From a checkpoint of a small sound classifier.
Model: 4.75M parameters, arch tc_resnet, norm batchnorm, activation celu, widths [192, 240, 288].
Data: trained on synthesised imitations of 52 everyday sounds, one a clip, 39062 training examples, 33.4 epochs.
Rows from block 5 of a small sound classifier, named by matrix and row number. Rows with one number belong to one channel. Each number is 128 + 24 x the weight over its row's rms, rounded and kept within 0 to 255. All counts start at 0.
After each channel's rows are labels from the 100 clips, of 14976, where the channel reaches its highest value: "strongest on" is what is common among them. Only what is clearly more common there than usual is listed. The data: synthesised imitations of 52 everyday sounds, one a clip. In brackets: how many of the 100, against the usual share in percent.
# convs0: first width-5 conv (model.blocks.5.convs.0.weight, 240x240x5, each kernel summed), inputs 0-59
# convs1: second width-5 conv (model.blocks.5.convs.1.weight, 240x240x5, transposed, each kernel summed), outputs 0-59

convs0.26 [138 133 124 142 130 161 157 131 168 148 169 121 118 136 136 130 144 181 113  94 128 152 143 120 184 102 101 121 156 137 128 124 160 152  82 162  99  95  77 136 142 130  90 157 159 147 114 164 148 100  96 101 159 104 104 148 165 124 177 114]
convs1.26 [172  96 148 140 135 118 158 152 107 152 135  82 149  91 105 106 126 161  88 155 127 134 111 124 154 100 103 143 156 146 146 153 133 126 124 134 172 159 150 142 114 120 120 138 113 158 136 131 136 104 127 167 120 161 150 125 137 121 163  71]
strongest on: siren (36 vs 2); crying baby (30 vs 2)

convs0.213 [114 135 166 105 125 108 156 149 162 128 120 131 126  72  68  93 118 133 156 135 145 157 133  84 103 144 131 172 109 137 148 155 143 105 136 173 118 156  74 126 108 153 121 141 122 105 133 126 114 164 133 112 126 136 146 158  95 116  95  98]
convs1.213 [111 126 131 160 124 175 100 129 160 105 154 130 123 133 142 189  90 120 104 118 145 136 132 145 137 132 107 173 137 125 163 162 133 152  98 149 151 118 147 116 101 116 151 177 113 155 129 179 117 147 164 126 126 105 122 118 132 101 113 178]
strongest on: animals (55 vs 15.6); meowing (36 vs 1.8); signals (36 vs 11.6)

convs0.134 [107 112 132 140 113 122 122 122 166 103 140 147 181 118 160 114 117 152 116 123  99 138 134 152 180 152  68  93 123 107 138 145 115 151 169 169 138 141 100 120  89 120 107 106 143 130 145 138 114 108  61 116  81 117 110 137 133 144 145 117]
convs1.134 [114 120 169 126 134 110 112 143 118 164 153 135 161  86 149 108 106  96 178 138 103 120 146 134 146 133 116 140 165 106 135 118 200  96 122  94 156 141 126 101 134 115 129 167 118 146 143 145  92 138 180 149 168  93  73 136 157  90 102  96]
strongest on: siren (41 vs 2); laser zap (28 vs 1.8)

convs0.106 [ 71 136 129 180 151 106  89 126 119 130  74 103 111 120  99  79 134 165 136  80 136 107 124 118 117 124 153 120 102 123 102 121 118 100 113 147 141 105 137 115 123 146 115 138 112 120 190  78  94 151  92 100  77 180 123 136 107 132 129 171]
convs1.106 [133 122 133 159 155 131 151 150 145 128 112 102 111 147 124 105 104 118 128 149 117 191 169 114 119 148  98 113 102 154 119 118 156 132 138 108 176 133 143 147 137 167 145 147 126 144 137 147 160 127 157 126  76  60 113  89  99 144 154  76]
strongest on: signals (51 vs 11.6); meowing (38 vs 1.8); beeping (30 vs 1.9)

convs0.224 [182 124  86 132 114 149 124 140 117 122 137 134 103 131 114 133 126 121 142  90 146 133 128 142  83 106 156 112 175  79 108 150 107 161  94 131 143 111 154 115 113 115 136 137 124  88 105 190 139 108 108 160 127 151  96 145 115 129 114 129]
convs1.224 [120 137 121 157 124 122 138 155 143 117 168 127 162 170 113 119 129 142  99 136 156 171 124 130 135 109 117 164 150 118 166 151 110 119 134 121 122 128  93 145 125 112 144 152 131 153 104 148 114 172 149 113  99 157 129 131 116  94  92 134]
strongest on: animals (75 vs 15.6); meowing (58 vs 1.8); siren (25 vs 2)

convs0.190 [114 125 129 136 128 146 120 114 109  93 124 146 151 145 122 150 129 131  89 113 147 116 136 131 106 140 134 129 129  92 145 134 118 137 136 142 117 133 130 153 118 100 122 126  96 115 109 111 114 134 108 117 171 115 136 125 106 134 135 109]
convs1.190 [145 184 151 157 160 126 123 150 121 156 117 171  85 155 126 107 138 121 159 129 140 141 147 137 120  98 126 112 103 175  84 134 102 149 126 120 109 144 159 132 118 151 126 147 133 146 114 128 118 154  93 118 109 100  96  90 109 121 147 141]
strongest on: siren (58 vs 2); melody (42 vs 1.9); music (42 vs 3.8)

convs0.16 [ 94 134 105 132 121 106 107 141 147 143 115  96 107 111 137  77 110 111 167 176  99 126 113 129 150 124 128 124 111 109 107 101  97  96 124 122 140 152 131 110 159 165 129 136 121 116 150 131 147 127 138 125 111 122  85 123 129 166 109 158]
convs1.16 [160 144  85  98 104 169 107 122 122 117 133 128 145 103  99 116  95 150 127 120 168 176 169 102 113 118 116 154 140 103 152 145 137 135 119 134 126 132 143 129 115 107 149 127 158 132  98 109 124  82 109 127 150 161 162 137 116 107  84 140]
strongest on: animals (87 vs 15.6); meowing (54 vs 1.8); howling (25 vs 2)

convs0.71 [137 131 136 123 125 138 138 153 129 134 131  76 104  97 119 134 141 125 143 154 110 126 121 119  76  87 133 133 121  76 128 140 139  98 107 126 148 153 125 130 123 113 127 136 112 132 106  87 117 128 159  64 145 177 113 130 169 142 117 129]
convs1.71 [148  96 133 111 123 123 126 162 137 142 118 146 136 136 144 148 165 112 142 126 144 136 159 143 128 140 103 137 115 159 110 150 160 182 137 154  95 135 120 138 133  85 116 144  86 157 128  86 149 149  83 142 126 118 174 119 131 125  93 155]
strongest on: water drop (61 vs 2); nature (61 vs 13.4)

convs0.63 [101 126 147 136 110  60  99 126 138 127 172 151 149 102 113 124 113  93 112 103 125 133 142 127 111 129 137 142 177 134 107 107 135 122 165  93 115 124  88 145 126 142 141 119 128  97  89 125  93 161 119 116 164  99  94 142 187  86 120 142]
convs1.63 [164  93 117 126 109 146 123 171 150 120  86 138 128 102 125 126  99 112 101 105 135  98 127 145 147 159 117 114 145  86 148 148  89 110 152 125  86 163 166 105 121 129 107  70 111 165 158 119 127 112 103 110 125 109 150 149 159 105 120 128]
strongest on: machines and effects (100 vs 21.5); laser zap (89 vs 1.8)

convs0.127 [142 143 100 109 151 146 135  89 123 145 142 127 121 133 113 159 121 113  73 143 136 123 118 115 109 123  85 122 145 126 154 125 172 145 146 130 135  94  98 110 105 101 134 150 126  93  90 115 122 110  85 151 128  92  95 122 179 134 153 149]
convs1.127 [127  73  86 125 112 130 150 103 145 135  96 109 170 118 157 163 124 149 168 103 148 137 110 150 152 154 162 117 107 164 130 139 117 107 147 135  97 163 115 130  85  98  67 153  93 143 126 118 173 112  75 146 141 109 130 120 115 104 111 105]
strongest on: machines and effects (85 vs 21.5); laser zap (46 vs 1.8)

convs0.155 [170 110  93 127 116 115 103 168 139 143 129 146 127 122 134 147 118 153 114 193 139 135 111 110 109  85 147 153 132 161 136  95  76 127 118 140 177 102 125 125  92 102 171 124 133  99  90 146  95 110 106 131 135 149 147  90  94  96 170 142]
convs1.155 [202 132 129 142 133 157 133 130 117 149 152 170 127 101 167 144 152 142 157 102 165 151 114 144 116 151 112 143 138 102 110 157 118 107 119  80 135 123 124 118 173 120  78 138 101 162 163 163 125 133 105 100 113 130 137 162 104 121 158  91]
strongest on: siren (30 vs 2); meowing (29 vs 1.8); crying baby (25 vs 2)

convs0.81 [135 148 151 133 102 115  82  88  99 129 157  90 121 152 116 134 149 128 139 158 149 108 129 109 119 153 169 107 113 150 135 104 112 106 145 153 107 145 117 101 101 102 152 118 100 116 131 140 181 141 158 144 181 101 146  83 142 101 142  83]
convs1.81 [141 142 165 150 133  96 111 121 120 178 122 132 114 140 135 138 127  97 111 121 111 134 125 149 151 149 142 160 145 147 122 159 101 135  84 154 140 151 149 134 127 110 180 171 127 181 128 127  86 106 125 184 136 133 103 136 129 145 114 144]
strongest on: machines and effects (90 vs 21.5); hammering (66 vs 2)

convs0.43 [156 130  92 112  93 128 145 120 123 107  82 130 148 125 120 136 109  89 116 106 119 131  72 103  84  87 139 128 145 120 109 103 126 126 128 161  89 139 122 107 104  57 107 145 137 122  99 120 117 152 138 118 144 108 110 162 110 154 135 121]
convs1.43 [121 177  75  82 155 105 171 116 120 148 120 141 138 134 166 109 118 163 111 129 127 126 153 117 127 135 156 113 151 161 137 139 141 101 105 104 166 138 151 102 172  67 126 120 142 103 142 125 163 138 116 118 126 101 115 101 168 109 126 111]
strongest on: animals (61 vs 15.6); meowing (39 vs 1.8)

convs0.180 [113 139 183 133 140 128 112 122 117 152  87 138 181 119 103 177  96 139 135 132 115 110  84 148 118 132  93 151 109 115 127 149 151 151 125 150 156  99 146 123 116  81 112 114 106 139  60 119 134 160 160 101  49 106  94 105 105 128  98 113]
convs1.180 [180 125 117 160 121 123 125 128 111 135 140 101 122 107 114  96 164 180 111 136 170 189  74 126 112 120 123 119 120 183 130 155 125 108 123 143 115 160  95  98 117 159 141 157 110 117 111 121 129 123 127  99 115 126 171 125 123  85 128 110]
strongest on: siren (50 vs 2); signals (50 vs 11.6); meowing (31 vs 1.8)

convs0.117 [113  96 157 115 153 133 115  97 133  83 111 147 131 119 137  99 136 102 127 178 175 128 166 152 111  95 111  82 119 151 154 127  92 142 104 106 130  63  77 144  92 133 155 134 160  88 125 141 109 115 126 158 134  91  93 116 125 141 151 133]
convs1.117 [109 105 150 116  90  97 123 147 135 148 136 126 125 161 121 127 110 146 168 101 108 107  96 155 163 163 119 153 138 120 113 125 120 133 158 126  96 130 137 120 122 143 137 148 112  97  87  55 117 146  92  75 106 131 116 138 129 134 107 103]
strongest on: signals (35 vs 11.6)

convs0.187 [141 111 116 154 135 126 124 122  91 108 149 150 126 123 124 154 102 149 149 143 140 180 115 165 159 162 159 154 115 132 143 147 135 148 134 165 119 138 119 125 130 120 155 106 121 129  88 163 149 102 141 157 158 138 164  94  90 134 114 129]
convs1.187 [123 141 119 142 119 128 105 148 104 151 129 125 143  80 105 136 154 139 144 174 126  99 165 127 116 125 139 137 146 124 114 109 129 123 124 120 131 143 166 143 109 172 143 114 151 149 158 121 147 181 139 104 137  76  99 165 119 130 146 163]
strongest on: siren (61 vs 2); laser zap (36 vs 1.8)

convs0.5 [116 132 159 118 114 129 143 129 128  89 143  99 100  97 142 141 124  87 145 132 123 173 128 102 126  74 137 163 168  96 180  98 119 117 104 113 105  98  79 152 113 129 152 120 117 105 113 125 133  91 106  88  95 135 123 123 102  97 124 112]
convs1.5 [150 104 133 142 125 122 121 165 128 125 134 113 126 149 142 118 127 107 119 133 160  74 106 104 172  84 153 142 142 101  96 154 112 170 142 132  88  86 156  89 126 123 122 127 130 109 122 109 128 119 137  88 149 107 114 142 150 114  85 161]
strongest on: water drop (57 vs 2); nature (57 vs 13.4)

convs0.15 [144  86  81 134 128 107 154 121 117 139 157  80 127  49 135 132 137 162 121 159 126 129 125  92 123 125 176 113 147 112 158 106  89 106 142 104 135 102 154 116 143 129 114  97 169 129 137 106 143  68  76  73  88 156 121  94 154 151 122 117]
convs1.15 [121 141 138 153 115 101 139 136 175 154 115 131 150 147 149  77 119 108 139 151 172 193 130 131 120 129 140 111 114 157 130 137 108 116 117 150 148 124 136 146  94 113 160 163 129 144 140 165 132 141 129 158 122  91 168 103  74 116 122 113]
strongest on: animals (90 vs 15.6); meowing (52 vs 1.8)

convs0.179 [ 86 129 164 106 118 139 111  95 137 122 121 147 133 170 136 117 126 108 135 117 182 133  82 109 109 120 140 125  90 138 102 109 149 111 127 130 121 145 107  66 131 102  88 129  89 120 131 163 106 143 117 101 160 146 146 114 108 109 112  34]
convs1.179 [155 165 170 153 157 150  98 158 139 105  76  95 139 136 139 149 125  93 132 138 101 174 147 130 116 107 166 117 171 106 113 169 103  95 133 102 146 151  89 128 131 138 163 133 143 162 122 126 135 153 113  89 147 102  82 107 160 156 128  97]
strongest on: signals (93 vs 11.6); beeping (41 vs 1.9); siren (26 vs 2)

convs0.72 [118 126 135  91 129 128 137 137 126 125 122 162 104 108 141 110 102 161 135 118 126 137  76 111 145 118 166 161 157 157 112 110 138 109 149 143 151 133  84 138 130  97 137 184 130 133 101 111 157 107 132 171  99 111 117 151 163 159 110 147]
convs1.72 [160  93 150 134 127 155 124 151 156 135 127 137 154 117 115 109 140 126 124 119 119 122  97 146 165 127 143 123 134 148 122 114 156 112 154 105 136 120 123 135 103  99 148  88  91 146  84 134 137 124 155 138 127 110 149 131 111  84 133 122]
strongest on: signals (99 vs 11.6); siren (56 vs 2); beeping (43 vs 1.9)

convs0.51 [135 134 182 123 138 136 108 148 137 114 122 140 150 118  96 135 158 125 140 129 188 129 139  88 141 104  98 100 126 113 143 132 145 107 154 112 138  95 144 109 116 139 184 123 125 129  92 134  83 144 118 144 120 114 123  90 104 119 102 142]
convs1.51 [ 88 144  68 125 131 137 152 164 136  66 154 133 117 118 139 135 124 148 121 143 146 106 142 139 144  72 155 178  79 124 114 164 102 118 122 144 115 170 120 119  99 119 130 105 118 172 120 124 131 159 147 140 135 138 155 166 142  82  85 107]
strongest on: signals (100 vs 11.6); beeping (67 vs 1.9)

convs0.210 [115 115 135 125 146  97 174 110 143 129 118 147 118 132 115 103 157  95 131 106 116 108 136 148 140 109 144 130 124  84 138 136 138 113  91 136  94 130  95 158  98 139 141 138 129 144 119 143 136 109 129 122 122 131 104 127  69 136 150 100]
convs1.210 [161 114 117 106 123 169 198 130 164 149 152 153 129 167 192 118 131 149 116 124 130 104 130 111 114 126 153 110 143 120 174 117 160 158 135 162 109 140 113 122 161 111 110 135 121 163  96 104 127 126 138 112 118  93 116 120 144 119 127 118]
strongest on: siren (43 vs 2); signals (43 vs 11.6)

convs0.36 [119 129 153  91 122 120 122 125 134 134 103 121  92 114 198  88 119 127 106 118  80 163 107 103 105 130 105 110 106 105 127 135 135 151  83 132 161  91 119 124 135 158 114 146 138  99 127 107 132 101 122 155  81 135 122 122 147 110 135 129]
convs1.36 [153 132 146  98 132 127  74 140 107  77 130 129 109 101  83 172 134 115 144 130 176 163 132 167 180 133 128 129 117 121 124 147 151 116 160 156 163  91 160 126 112 146 139 158 118 166 107 136  85 143 161 151 102 115 119 103 125 129 148 120]
strongest on: signals (100 vs 11.6); beeping (73 vs 1.9)